From a checkpoint of a small sound classifier.
Model: norm batchnorm, rnn gru.
Training: adamw at rate 0.0015, 5600 steps, batches of 64.
Data: trained on synthesised sound scenes: up to three everyday sounds over a background, 26041 training examples.
Rows from block 2, named by matrix and row number. Each number is 128 + 24 x the weight over its row's rms, rounded and kept within 0 to 255. All counts start at 0. Numbers have three digits each. After the name is the row's rms in percent of the matrix's.
# conv: width-3 conv, stride 2 (model.blocks.2.conv.weight, 144x112x3), inputs 0-55, a 3 kernel for each
conv.62 103:105107119152140136133112099138130113129135156124131135135137152108104127134148131045019115116144150124169170095115129148150144112121130117172161116090114129124155114116080142135119105115100039043146085107157127127101126111127124125128137112124107106121121131173121122146107101125155125119131130121079015099108123108093129152129139127141155137128131107139159143100118139120101104115125082151145159099104112116135168130152157119120109150158160115073103134138134094099110094103137115134155164129111119089090
conv.63 098:105125131133163126113123100131138136139116138128127156109114114137131141099180130183059104148148119151156155102142127121158097107132128143148114179142105103132160110153142158127100128158115183115084134115119135149125131131143122143125116153112113107091110126114141127154113142137114162131105114122178037119119146150110118131089135126135133121125121139104128140082154126100139151133137141036188123212163107007181150126102151141158133139133135211111117115136157118144152142116150114149117110142123159111116
conv.64 101:138115080140141104102107106122138127127130143120157153078077138115123122146112074019098114163129088160124168135127138146125122111123111159132142102110110106142121120111119123091119153133143086096136122133140115080108093096142162148106146136113123130149083129157137116102139109098151117111128114128030081109162140156139159155140098093148144110095121155118107141139157144123124130090072088135146140070063130141142136107148154120104108100106107049062132141135137125130142081130156153157140164146106103109126
conv.65 099:155129098139140132116107100086092132124110110135152123155147111136139145123145114152101121156117108079100112124133127143130093107109140103104116117124111075113201140156119166148112160168113155096115130098095131126133149138102142152150139139139132132121125127135120114149083108107120121139091119157169126124112130149105140136123147147120120119068108145152145104102140163060148177120121129132143142172125100107126139106103093131141120107116129166117100103102151076107163116151131104093125135129137163116093
conv.66 100:144151144141115115158123130126114105138141174150138152104084076158126105075108088161125127120148139076079118113150155142146132160139113109134134117107102150130099113124128093121101081095082132160140164165185157182151127150125105109106149150125127119145143159166147172134108130115121137144152128112163137141095097093104103095117115128113157150117122103094099083165151118137138104104133108142132114144153173131117141176192202150124132154150133151131139148180142143166152154141157102102136107112105175162161
conv.67 098:138136140116086086134117085098128158092129138155162161113095090106091114127148160126132136138111117093121111146157169101139129090074070095099087112121113147159136113111120126135133149160143149159140081112150135143144102119128139126109116144156098129114092103125129141154141154174127114117107098105126149138134148112112100082127118119103090124149146118120088083139165162128172154142143117189147151144158158141119131100101115139134123134145151118128141100096118112110151100132144091115093121117113096114130
conv.68 102:153145129134127133106131125142130130111114079116113126159189155156175131108120104148166154132114105124117111108112130138159131136159138131134117116116132099078095138159138153166145142156135157167117140116102122126077146154144165146137101089094166150143138137117074067069077133128133121127119135118132156128128134087157150150138154160135105123121116093139198159131153149125130119130123125133132158163138155147175167150137127122129092059055079173145139113110077109090101136142131132138156141109100156153135
conv.69 102:133099122122090083088072093139139125144128134147124099111133159165147125086108166118143162154111113127128139119135162110135139078074105131097102089073084166169136103088122088133164111128135130145123138133145110100140145133128163125091095135142155152164118146149099091108127123120130118140113114112129133143130131148144140122110138129126131158143166150117139146142138145153173143101098099115094153112166137146138099123112106117103110133141133120162145117133137101095101146129125168170148152136144134137161
conv.70 097:121156158106147149126150147130144142135165147132136128142145144107091098142168140127114108117112128131118132118145152125125124111123132094085089111122106114110173129104078141138126102100105106098143125148118121132118099121140102096135168156115141150143109130125103080109112120138127121130110128149135121130107110150128121126088098124166162134118118114116130111145112126081086132097119108133140132130109109104102140120114113099140148133164132123110128067090112091100080148143121126090116143165174157136112
conv.71 100:125110107143160138133118100066107096130170150128170161115075075129110077145117128137107030127106120171151121147144126143120144129118097174168144153091087153172130105130127129075115125128119145087069155108120139132132084115110136137133085124155119108107134096117133126168151117097144123115139143130129111041167149114122130126146119116121108135137117117106100129122138162142136121161159132133150145108086107146151142110106121151140107116140142139124065145140139129115128136127129164180151142125128119141122
conv.72 102:135143171132102099170137121134130138121089125139102094126138150116131133135168186143129154155151158106136173125138158114136150139107110097125143154126115111080100118101087143200186096103153129160153119113110080093111110097130103112128125121132131118115130137125126106121099091138160147136111091104138148147072100113093084111118132157152137137082106095113114138099137145122114144076103128122151134108156147091144123136093066126146143126080102119150176114094112114085107115079073109056106173160157126120136
conv.73 103:089070088128113117124115116149162164134141131145164165104115133159168123156135129096093098122121117119129138148111134116140155107122101092104114144122134185187145140132126140141147126111130079111117109117147111129152096125144131137110128127145077094137099095132132135137137156141125114121171150121079101113148153149081064067166141117116108137097097126131115132121130134171176153086072112154144122095050154158158141079116145143124122110134145138076141117119125143152155112128149117111137119135119128105148
conv.74 126:134130138135132118128119110125129117131135136127141134143127133131126118126133123004000006110120130129147153107134144126128127136125127135137144132113104110122126150156128138125106139134134029000089106095121140120123127122104130127130121117119136123135125139154111119130138123127143126116143137133031000009119130122112118133142139127136133133139129130128134122112123138124123124143143130129138127095038075116120137143136155142130133130134125102047063109119111124122118141145139120129139150139128139115093
conv.75 101:096130152079087101127156127119107121120095090138099142137117124138122127074122158128145146123158186117128107117117141120105117140152117097118112143154142136124100160148141119143159116107110097152147122146130138145147097068045083135169116124170141142116149143117141157154122096082112158156158166121101144156110126116093101119142125112132140145130131112130123078122120142125123122094088102102104130123145176106120166125110120125123123127081095127134128147160143128149157132073076108075108111152171099117116
conv.76 101:126128123113135151146127133127090109098076087143127124129147164127117134102119122110077098135114097149149137139148149127147135124123110140133147164145147129109121107112122144117118082135152080072116138132131089101152149112107136138134075113119120117119124150148116106116102126105127124123128094098102075092147156161101134155125128087127140125086135164137147141107129151153138134080137170119123128070068114133119118127123148099133164096109123129108139108143135140147150117102098135167165138113088146114126
conv.77 096:122128091127120118097098112113119140151131144115095141147127122156166160100097119158111113058081090147159130157163134097096117157158142121109084112133138114166157088083110086121121136125126146124076205189158120115125120092147122149135108107124112136136162153119095088105132122134099120132103133142134071080115106109155150117141154167109133118132127098134132143140119140132137137120097082150103111143097097143140136150134126174160152115129126155135097115117133117146136148154149178178154092136140146148165
conv.78 098:108124144099117124137139155180117099156135105121078109100154169143098085142165164138128128136170125093096104094135147114135150119130151123116125137104119164117147143125109175179147119120117152134139118111104156170134129134107107119108158137089119085063127137129152135133140139135154155169150111129132128121091116101121114115139135150191203156131145146101125151154113114165136152106151132153134140138146142121113137123096083149128112152091104140133127122096113133146123135079087100068093146145155144130119
conv.79 103:132138127130123121119112122124101105125106110121128117094079080127113128126135134161145161119132117141148156154163157120119129092097114118121132133127145130139143128115126112120122112120121166166169148156163133145143066047073124129143137166150121124122094086130143129138127137122122127125117084112162151145116124128158165165124119104123142136096106095089079105121127131132125142106109113099115121154164149126142134104103115116118134128116112132126120119120124129142145131123122139148145161151146147152151
conv.80 100:052085148151109118142116082145139131137116141101102115135134148111145163153138131101150137116104125142154140119119159114130178154154125132136094142109083104139151111105107120150141087102169124162145150150172108081126120111112118109125093096133142137149145149155095092138083064074166139096144126111118154138112135135108125132170170137111135110102106122160163124091083111152134141117083130129138116111151142144158124120130109137116139124135166110144158128100128107085117101134120113157155164143126086132163
conv.81 099:164132133109115142105158157174124111142112081142140144152169121176160124111117159082112140148125132065107120114115109136152173141163158110146140096152173133104113091139146128169150126147131064093130071107133118118126140165109149134130101113148126153152090124119099126125114126100158127128127149106076090120161149120118141120134140104134110116139124098098159149136125134164132087120142132101086146049123144162135121130162174134125126085114148080142117146141122117109122095112145108141159140120145110109136
conv.82 106:155125127155133118125128108125116127110145149119112143152119117155154139147119137034049091150131154076101108105141131110091108143131143103117106141128132113116139159165149131111116147141147055040067080094099145137130126118104154154148135127113110109082136147145120141142133146148126127137121136146041065082122129147126120099128145148139120139120112118153148124110130132111127170140128113144138123064026022119156118106108108175146133129108107084070076129136121143136144086083112079089117148142148065076107
conv.83 101:065087145095118117120166107095098131077094144126116160146159157127123165110118128139153113114121123177166151107091119157144156127166132151143139177177121143121111154148097108090100076093122119125138161155152103142128106080132090139145097127119146141155116168162131124145106107138147141091130144134121135107142131123138142167153103127137136124134167137140117090089102159107058113129163124114137137130134111130125165120125159091099128141156133129122102108128116140124104126130126143136126129134098113120116
conv.84 097:057118158115113117143134117148143123123121125084104185120142129131117111119133137128120104097139146130132109118137132077153188155165093142133109133116126142153083108113115123135119153124136134135100139158149161136107078133166109113131111128139121124124173143090115159124084136147162132103148136092122135117149143093157128125119117117111116138190155077121135116097153161158145096172145103123131148123115106138140111137127113147125105095120162126132113134148116130128125099117143116161146128147126083139167
conv.85 101:103108109158150125081075056170167166133144122124140152090110094108107135119110081057072119136136139161147163108098106124117111105118122146144143107097106104109122102097078134123090131123130111062119113125147124109109144138141137129129132147142132138157098104127138150133138133110163135127124106099066074111124131117128156155123114105139146132117110127086082084128135141141134142127118117115107104081053098133136166092118132146134145145121136104082123134145147122139145111118144135153156180161140112107138
conv.86 097:102090072135152149139121125119106097134126114149064097119161132104093064163173179098123117081067096121158157145146152120113127101132117147181144105097126091112115124119109143149169122124096087117143080099152145181150185177130120112116131092118121132138116154146095094112179179160126152145134147108102106095102130120129142140148168143105086115133186130120156162132125140179175141148185143118127151112121142088121157095099127123163121132117119120124126127131104150148132141111122092149158093089112096072127
conv.87 097:157160148114121112151138100139158120162164167109134153126134141160207190098123139138140131144137136124120096102113121129147147174159115165136101180150113117140140119139161100105122124164180154150102173160168162155146131137147144179167113116145132152157191181150134148122121146126094082075137153152141145149098092116094128122131136143155124121065061089157144134117136127087142160128123138125136132151143147111129151157118117144154165152142133145143154125134110124120150142134131105120122090102117138141141
conv.88 106:049023053096121127125146145149137137143111125138146138137105113132119092114117155160144137096081115113114122137102110136131127124126129124138153126133152135148138102106120147126150110079081141157137124104141111134154129126114064056076123111150127149134108101126096063132146117119132156139135125131138124126134108121060059093134126105102114145125132146137118116127126127138141106112143154122160146143144153132145135110102122120105113135142139151146141106061108078082107144117132114115115116137142150119142
conv.89 095:115171139140141167135137106152119124161132135150105191091118125108137128129091122082182083113160136143126119107135144084125140124124127140140125157135112139109129124120160127115095068124161160197140122133136111123149139118103103138143103102162091131113144103143149155125150127130134116118157115125050219058122133136106136135156092112127131141121137125161076126116122148114121132110148128141080170129223160162069185139115157128144148123102112096202109121137142130129129171119131122135136125128128067151090
conv.90 095:118132143083126129134138134128128098149126110163110103090125141114104111121116104098089113153136149089123097146154145088088133141164159116126113140141158126114113120114134096124161093114136102076104177180180138142158165164124118128141127105132106106108168165145146150131145129114133161175130150125116106115065111121120122140104134125128132103113147144134164173152112120149140118101143151118118109111089085132121114152160136115158156150134160111110099108118122124119127114118094108111117129118131123115142
conv.91 104:056018093144124135142148153132122115119129104145119113142153147112099116110085144149149161122100118113119162127087125147104112125117147118102148145146149143140113127124131113103165091096085123161140141130163089085118129116112111089113134097130125147142142161153110122122063073068128112098119123116114140164107090111121095124093111117142131142116119134119131142134092109101100084076084109130093110135124153147116106118118130099091108161149138139133154125121118090077074156129120142127143125120125133119145
conv.92 102:151135120131149147137127113127104104141174144100119130100110109114100105111104111140135119112108103151137137153135118088089106098094078148151138131118121149113142090077071144131094114098108144146142133150133132132129130124120127123123113109136137138118123116105116120122132143127158150119105096106144145133156143120132135135135149133130134134082087072090092101115108125132110134108123120100135119150139124102114112077105090137132135101074088149134114104110112150137120104101120109114127162158145140136142
conv.93 098:141136142135113112121129119142108101112097134115136122117108123171131092123161142137123153116171148118134112116143146130164158130137150111166177139123157191162115139152133135140116137136115135150178123144167116166170113104119127150097140169146111100085115141148148207169106141158095104113184162122144134153123156124133134108142113119107160175115127128127121127122163121174142106103108125124132141142160157136159108145157166150138139123134140139140143147178139138194195106112109133134119129099096124167184
conv.94 100:112154147102131126086053078148124053120113065099110120151180144146133131064129126141144139129159154132082090104126102108134133097090090116108088100103106139098084098146158155179165119166172130110107122124139111143131158142078116152162098143131105097132144134089132147130113123088116143161093096108147138129125119118120129145136143145114151123131135119135187166158134116129092074125145144085103122126153091112142131141099135122150161131106116149150101108128114110136143139092094133105112109115134129139127
conv.95 098:093089095137134117141151148111074109127127146135094096100137137097059060092127143102103113100100132088096107141150128111112122111126147114153120132128139124127109109120132092118151148161126087091135127126168150194191140110143142136114154148162137113150148184151114134149088089115120156173093104108120115111113159123139119093102130152137138146137172117133160141161159165166162138127136102104143148124102125068123155117115103135134118128116113093115127105146136167169149135106125100101110118123139109107132
conv.96 098:108143148113081113137144123110121132128152165115105111127116100091118127127097100106157163083116135140124096155176182118076101167172125159168129166151104098110119156124128110096109087066116121152159128169189118129112119121094081077108093078111113138101167177130144173163155145130123104117152135103119165175133134140130121145138141117097093118150124109169148083134145141102075116144130127146144140129148145149125113125147108102118124109113128101115145138130122112100134116148149099117121111113143099122172
conv.97 123:131133128137127140147137136125120113130138150131140145158157144131132123113105107043016017131128125121119123121130114118125135135125128121127119146124122105101115130129119131114116125130128011000066105092110139134144116117111133124127127128121119090105135130139137143133140148148134129120122110108043019018139133138125120116147127117129127134143126124140132122112124135128114129134133131135141139061000004121152144126124150135144139125124124098052058147143129136119127137127144104106117140141135110101092
conv.98 099:121137150101175171132185102135105144133104122124091125139121124120136161139148157124139130153155145120134121125073084126075118126149114109159143139164092106115142134155125135105109104133143102130132130149121122162147200063149114137161108122169121141111106136119140145141148093156129163117128116124100139139130152145142154164174121128158116104125165130134147090127059152124056107129191156077136154097130130115108155121137129108142136123122110115125124124142129120133111117115142117127140107126126107090115
conv.99 101:148152141137120124073054087162172159152142143137121132120100127145143143120109125168169168117122116128111119139139137130123113077065106122110131105081123141110109102078098128119134155150156177140167132133123121119116137173161131142122130142133154150161132124124090097110137131124138142132083096086136163161126121126150126135124128121116123130129097140071062097136157144147143153141128152129123113136161133117139110109116121150137147131103127152184133113106112129132123135120142115102088135132119139138130
conv.100 100:143159131137118118082049060150153139117112102109105104076095124136119111102128145147165132146145136123121124147162159082129172140133125093063077113100104109099107107104111136129148110155170142149123107111112130124134129131147118134127132110102157166173073069099142137134118104108139152141082079090168177127132141159137144148124115119133123128115122147118138153104122116115146145122141162131116104143135120153147134129116149132144148134090106150157114132160153143145154132114118149142138158149143153150130
conv.101 096:120119158151098134143116089132138150130135140155144109126114121111133161121119073070140182119112141109116125130124133166118126132147110127131121131142119143133118142122126109095127127089154052180220102162173148101122114139128148119126156099127135116129141153126124131151139140105168134093147150111080149202131133134125129134156125106162116134140130131145147084146105119149113113137116130153150077097132182197177026113180126122122129121128129099073180136107103170122115116164140124124118186122100096110162
conv.102 099:095115133109109075126149160100119143098096130130134110160157135062097091137126101133155145118136128134153163124149153138145125132181159137155143142131144058112124114131096107117118111137105153143178155152171103101094133134143071097106078070094139132165142160142159169180134151155102119080088133129152168158128134114110111116108123107112093079165168137131147136100133150097126132141134128126149114115159166133137108108128122141123122136098137132121138142151130139111110094119128103128103101122109111102134
conv.103 100:143112091041084145091141145120088093140124085122100124146135125117083091125114135137158144133126130121113118180150113145143139155160169120142158110151161139121113132150153111120098102082088135127122175203157112119111165145135138124117130116121128142159116118103129143135151102084057088148162133115131126120093110119122130127114103081163126133117127122133141125165105103139095086125138141112062121135135110124083109127138115127115101124140146150149129114118114148127130139152116111132164059085123155151144
conv.104 099:116096069130158134105098118118143138130115099118129127104072065110134106126139149098099076111099100131115133129130130082075096114120095100065082129141124100143147111112118122137138146130127081082086157145117135127140138129124111126134127155161093080108134116114125133135132143120108120138087117107091086087116125138129130142143160128127137132124131144125131117076126141142192180142135121101126125094084102105104142116109107146144126130126123106100112103128127121153143154116103135132134109156176151123120
conv.105 096:097074105132121122129154136141145151148115128150088109126145119090112111129155147153161117080090127153175176126143164080116131085131138157208182144161138101114117138161173104100114133154131133152122140128136130182147146138151114117093110112129155168169124146113129137143154174171142142132090119135133158118158170137140155125072049079112115117159179126117124141132148155113126129170188139141168142116129147148126126145140119118130107149151131139141139139155146127136108157126131114132165100092110118116117
conv.106 098:095075109138120118128160126112151143147129112153108090079095113123158107095140158118128129080095141130141129120089109051093123142160118137136146159158127144206150106133139089122183145120099101103163133130153123135151124115129128145152114112148109104130155146111101145166109125131108112151154207154084123131124144150120128130104154147115105114143144137115140153106108151141197126152129139111078129103105163093094146144100120170147121120109139136121143119157150127131141154109072090099139108142154143104133
conv.107 105:149174171118132121153138126167129117115141156131126138096102136124105113111123144141130135149149121115072087110119145107123130143121134137117107151114122121044077113099107149122140115133138152114134128114103124145117111107131108128132126146117160114108136101120164115122147145160128121123122116151160145135049055099099107104078078141137155110110110123104077116146149119091059138126141129126135148158149122135127128140112116138149147146123109153144148120095112116118093125099115115061071120123130157135118
conv.108 099:092115130115120087103109147130129142134158163144134112113173210110139146087093115133142148127138164124098122128136149142158179081120157125110123096109130115113098106134150123138166073122137144123131126130138128115134139148157096095065149119096110124115121149182101135134088099126145121131085107141127139146085101109111141117111122151160116119110128123102160184088114069146155133092125109132125136150157154122136140107135140096099116123123110135142124122147160109092083111119165127122113173115103130130113
conv.109 100:138099099136132113118101140132139160146110096151131125101082091140143126093084146126121137109070084107145165123118125153136128133130106125114139125129138149162131079101115088116146152138125122142128136132136081072086119141152149132105106104109159203190123115078123116155110108127108096107125123128091095132150111119119118096098103119070068099090089083141117148166157160120134135098070090138083097092101134153116078152116116161131116148150157090123144109092111106079124155136153162152128119141126123114145
conv.110 098:150137107129156109118122136139089177144109142112163137136107114144104132140119074117118176158131086113105136137114092163134094132140120119112146109122156136125139144109135116094170134113095118140173102136126130119097125075175149149082150126101094136140130128131142101105152113133170138063134109165113088146153130115110143133153094112158122097150126116130115153134153105145100136131102129138160096110155199137204074070169137146126123133063142127116200135097125160136101089124173113134118151148097113081156
conv.111 099:118122082118137147068089080151141129150125130093139142062067066111127123148138110146159162157157122134116141119147116134124119099083083139119134134121150094091105126131106137122118115114129133153167143147151146128126147126149116129116136158132122149144124108113134130089149142123125152148131103108126136135105111104121153122111120124164167125117127111121121090127160114118139145155149141103134109125142155115142164127152115152146136146121128134154150130141111162190165126108121129172165110122137156149164
conv.112 101:128155157118108110102141154128165124113157123101140147131155144134166170143127103077081112143150159115118134088108144143139131118140146117125123134167139118120145119128112124130127114127164045059121084112099102104128119141111139148165138138127049139149110132146106125111126133119096102113124163156048068126065079147105130146126143144143164140071087129138148125100144157106136137108090118118118128051065097103111140097138144107113141130147127096088132108138117082128125098106110092097115119124122129113099
conv.113 103:123132124137131130127126141118105115067077085083120123157153136147132127097105129138123127153130120086099102089119117121144125128122117116108115124132142175155155084105099132110119124162144120129102138133121141151129093093111169168157122159156133156161137128110159153122113114138112120102116117101119102118170186148166176146130132105129125129137139102138147133122138161144143134137124118073094115116111119131144124126108107142141112103114093138129135166177137137163146120099100160153164141131135137118133
conv.114 098:140128127125120145106131117152142145109137134141157119068111115153144136085134157124115136139126130093083100163133122140129105147162134074090124107155169136106135124159140113139122163175108130144125093113117132137126099147117161138143148132128152166121092090088135147153124147152100127147120170121127102128144123127140123106085117137157126112113082065084153129131101116144139122138121117091115139145126120117118134142140106134161161135121097161133104135164132150154163130136111153137115134132145125111133
conv.115 099:128099132131096124148150120094133100116108109132111083145131117134156118051118166102123118099100151125138121114118135104109118151146101130112123146167144130185126124163169078146152149130109096111129105095135118121141127147132144145152069131151152156126152137102092167187115142175129098143137175133095120134134153141140144138126124125106087155145134120142143101100118132119138079134114138098064118055106135143101088145123106148114123064113104109111115124150149111125165084124058092124133120117126100111123
conv.116 099:127129110136135127166130099158156126124128118118106125143136118106123119110115111143121130129142120129144152147158207117111126133153121121114100168142150117088130149138106131108093122126141140146142096144173132125140158162112119137151131100120160128156108129130156153127174190140089135139120130102147141154086091127113128141137116117106137128103141172181154102156133136118140171122155155152137104150119136148134123101079132145152137159123106146104125153126107112143166136123118107099132094100141094132127
conv.117 100:123131134141117106118111111123126107122112137144163164119113138123128114152143082064048119142125123183155162127153147149147109121135136169187181107091140134142136126136129150126087125117120030105147083106127124116108109115128143120107125129113107096109124151143130130105132136121140106092132147150078045150142121123118132141114117101144133122115143126085128148153160157133094066110096094113151145097106147129144132102144148119101115085117125106051169123117110121110106066118138116130127154120079103085127
conv.118 098:121120141116139177162159133156129126123135138122112156149155143148154141099126134158172146121095113158170124144151158121124131148139124130139139153169136120108118131117109145148144085092091161178133128124127085108123138133104124124151097099138151141117126135119068056070130144156128136131140143127159170149111092104126116147138157127068088122110136148145114105128123161117126112095103121109129137149186144126117133110111123110092115104067117143172117088074088069068078120112148096120104135140146125122132
conv.119 106:094076089063074067135131121122145144126157164152154136120103137129141107121130119130133132110123125080086098120127138167165148090082078121091117151127128140146117118108104126140159115087088130147133125162161141138157120113104063059047144145125118098108159165167134121101136127127099123102121127130133127132099099099070035042106104111103128146122128128112103098157130114148143132101107103137151145136139152127133129157166157119114126144164135140124154129118105141119107147149131114117103112111122129134135
conv.120 099:147129116162147125170164123147122135161135136098089129170175124145115101116142179125140151139124092089110103098106125106145126151114099123101093130124123117078152150174134142178132164147116113138139092111112125127121164141115155134142114132151136154098152133115117089095137125138171153140174142138120145127120126103138124104156157149123098111131129083151132096103090130131107144136139094104131152103149144091128136122096084158150121130119146116132120143120097133092101118091089082082135149164152100082095
conv.121 101:160137126125120158110110119124114132146134146162130163110103107104124124117100109148152121110094069114135140163163130099071109125123131118118131109127146123116146114081053108129097123138120155165133137145133113141141100066091111107120118081114135128121088129131107077102133109122127155148126121111138153128154160165142121106126136100128118086119152166128116092136089137140163165143164171158128121139143137164123122138129155127150145084064109117152128105122116155122147129147141088098091118113119100134134
conv.122 100:114151165134147143131161115149118103148147132130075054125129128115111126108117122128129146115137154127075118141136155142121119087143119122127126155150133129099120128133102179135130122114110118137126143151142130143144178142101076139165124123107163123079099138126139138139154168148124144122136123106136130156086074104114141183160121140099136162074105140178161132120101133111101131107149159155155130166133131143110110144098085118143119146128093148096101126122105108114130169130073162106127127102137138149110
conv.123 099:136150122109091107094105079120149176131129122141140144110096081130163153159145145079070112141116128163184162148167152172142141149170144140151129153150117100140178100085086153141145162164138078063099143153150129097116120081084136118133157138167136104116155162137113101145114104106116111116124148137079067082095101107127142153139143124131132148107093092144121102138138158134156166105088101124095099094094114136113117143131141139138130138148163095083108094097125122128144154142117142138157109108133155132141
conv.124 101:088094078131123119124126144092114140131117114128123131163164141129136112146120108115109083110098113147119106151148113118116116143127111119102063139111142123141126098111115172142170139165128080063065131085104159160144105093137137125102125139156111124149154135113104117113107113079147144141101119109084093075159149130136118117119126127122109133165176135135153145162170174157153145144136132107104107105050107119120135125105081157167141083127143127092118144150148168161154145119111128107092114127161136117121
conv.125 100:138094100151108120110116114144158155121099099136133155113106094139144117155153178116122132145117138111154113152159143131136152154140101071090120116107130108149140097104109138176166157118108129117113105084088150115129114146131137115122141140138098125129119095086100121134105118144146121151138147144110139114111125121111085099130158158148114143118106064102098136114121154127178145134105082110116166138150120121124139112084101143123103099132161128156112097103120140138141086107113093098110155148156133137146
conv.126 102:108098103152134116130120114142150152151174176119134125112120122132144139167176163087087094126150148155164153156151173124126120136148145122142143106125117139145147141143131091120119109126118096111125120158175142164139127146129134125130142149130067098109131145158140149140161171170123104131134158156130115111094121131170160170149158172137135130118135133127138142114116109141163165137127112137121136096122120120116156094113146114115122148162152120113118140143126122114118137163164127133161094094087097126137
conv.127 098:106105114114088093094109130137148144092114124089068078088091106084077098154126142103141164140131158131149168109127116139122123086078112137134149126121144117081094132139126127140131124107130146151166136165167161153154141170180136114112157130121143190167149144139122116110104113110158147153091083076115151178133138115104105105099116123145151141136132132123112127163151129101091116107089139126128113115126154122110109117111118100082096122120115113144163111108100155141143072067082135120133158140142108137144
conv.128 103:126135125157147128122109114137139140127137131135136136100086100116111123130126116050036078125116131139156161087100120127136112123105117149146135143124128126111128137163161092101099130147145061029067154150129168143122121118126106109115145146132099131135088098103125133131105084097159138123129122152051048069124123130116126128062067072156152137156145135146143128116131120122111102166147130130120118086031046098088121163169166127134138140154149080071078117121126150154151149152143148134140114132110158146142
conv.129 100:138123145157155144113147167155162153150176156161146148107105124143142115077112131132128111106099143090076108120099125122103105133142147077066103080134135158122096069124137081143138140122127118116100123139094112089091142159130162114134144138132097129079102125119108133113109122136066066123099145139131141131122116149134156139070111148126122129118102072092130139131107073155144129100077095104082137114138120131095123154141111124110114137157143116149112122131120125112072171168160144127088119111120162136132
conv.130 098:141112123127141149160130074129154145103118128104148163150110149139119128174207168107117118158144134171160142115142141138146146113122099107142145161118100085109116118121106197184128110109100080111115105106134111125118154113126133140117114145165122127113112120124106094089137129137125115093143126149097098106103117086101127165162144160145143153098128125150127144110163175105135131091120118092138149129142142110112135103131123107117125103111142136134108101117110101131167107104136098128143138124086106089134
conv.131 103:142132100155133110086073087123138148123153164134174139109086108146129123123098111059034078154142123100102135108113102148114109095107120116081100093082123134123118098127127097110118148146121047008098093102118132118135144140146157153117148153136138130134091122181127132132139127114127131132103126122068035060121120135122108112130147125146135148102112154102105144140137128115152126127116109129133136049012083124145152095137149144144128124145132099061110121136132122134133127147145137107131154140129138091112
conv.132 101:144131127130134126091108100146148119127137143123131140125093111183145124120115138123056077134130128083071091128108116117126131134103102070073129148109134155137139129116118146138124173145139102029045154095087133140147103107124150148154159167144137135105145143121118153131098115124139129143132116123121051072117129148119110121121145140114118156099088107118111120127139153126109116125119119136160144138073062120154133123094085179159143162155130153098066113113107120107121127095116123103128177175161157141110
conv.133 103:128139140131128114094121129137092085137138133136119126097116145075070079166133131091139126139113109103134143120141140134122115113122150143146147086111144115097149160135111113110100123117130122116131132160140148124124095089126122105139178120091106128131045071101140093095130130113151140133138145185100133132092111148132142130132113132174162129114116152115118119132108117113081142128125144145122128105112118147119123099120121119117140134091092080108118089066110155136146099107113130130156157131122112136139
conv.134 099:158151138131140154176197166103114119112092107083066134171171105121103103131121116141153125122132128125149137165158137115111099146185147113126123131147131113134127137116111145178131132109067134160146125134133123141119102074083158164151118128145155136151129132077117111121129121125129140125137156137139162122144172119143129137145138137093098129156150122160144115149150180135111115109111107145111127147167153132141139113133121128121092070081116124132133141142102138131134121081128092086128130144150130103140
conv.135 100:078115155143155142116108116106111092142151119118114130087111113116131144098110134099152124108161160095099107104069104106067106127140124114093094153149114131138154143112125105136154105121159110125141125135104108114117164164119129168202116114118142165138160139134158167160141129125129126131075123117086130155111149183088112129091101127118140130122127146105113135095108123105137135090079100096080101120109133104112137132114115093099120134117119126126150147179165096103090161120112126106117131156165142102099
conv.136 094:131107113136151158132092113097168135133151105113157104138147143082150135103141132093195154119085123110123160131109125125123112148122107100131160122112164096156142145085166094076173108151134067187139116147100103110137100121131130134129125095143114166117150126107108098156130118150133100130127119147081164141138160138127146136162094138150121165145136110130107148090127117099113111114107137125118140109155163153133124131153071129134129090124122099178172119118133163138122086147100123143146136128125109135159
conv.137 101:152151116134136119073068081092105107130114120116136155141120128158133105109099126140138076081100074101096093138129111127142129094061037151109112114099123152141107070074096125138125136142151129097115166120108152132155110111132114119118114146152112120133146100102133100114098103118117127130113079097132145079155117093136131126153160117077107116112101118123102123105127157139132118151135135113141134129118112129143129122087110159152160122144139143136102110090088113124119159121143147160139099115120164151105
conv.138 098:097103103089107127051050063149161172109091107119127132126119101122121102124133140130125117144137149108113092151147099167166152157144122115120138152154155138164133135125125124098134130126086136123105147132143113139130126134157120105109105138169127146128106094079103131174110111131148133126133132122125130110110110073128121122143119111139114139114110071150156132119128169166156130135168132093117136120106119137149149098085118109107116106141169125123121100125159149141174115122115166153136140120141121116136
conv.139 105:117123108120127129117126133138136141133122132106147133125120098119139107115117113115115129114100072115116111120121107128138138139141118108082070133142153101108104120123116151158143138140150109114105136123118121100129114119141101108097092092103127133169119111088108102120069097076160156124091087122098108102160132103092112116120108102111113084147131119124115128060081075159158148149146142095107095130118107125116125103103128155151148105102134101126106143128125105126114133126144123136108133146139124116159
conv.140 098:128127138127121134068078110133149150121104110129132127145114101102102092138134139136161151118090103103115112168179166119113129105102089114089095062101078134144090136136125119147138153146126154178148133146141101115101131149140137124116098110124148162181095083092101111125144134162130152125111094086148162151154149114129135134136129105128120137175157121117123093138126139161152120131131106131114130143175176130107119111113105118101099119136129117154135083104104131127135143146127098124111137132130145158153
conv.141 099:124130120111127133078046060153128092107093105093094124150148126155131137094134138158145109126166132111087106098115116150169154093083105110118117135123143162116095117140131150128108117146143154110110128113111122165154143138113124124118143177131155141131106110115162176114121132128109123125141085111145126091109090092134130133123089120106160143098108108148143117131136115144109136134156149105087114151136096133099111104097098142156174159167118160134094148150114116160152135116100143136134119112123143164133
conv.142 098:091118155102077109138135116171162143140119126087092115156162161133110117114087137147151145128139144150148148116104129151139131142119086120097102151142123147113097128130126091124147140130130144169127146152152099106106171178152129133141116106136205207187150141120112128126098117132155125125126118117120148144114095096124106128111111138108116122141116129131128125127116138114100098105079116077016063094106118104055107114092122109090096154130146113127126126112113133116123157125140138123132155151136154136158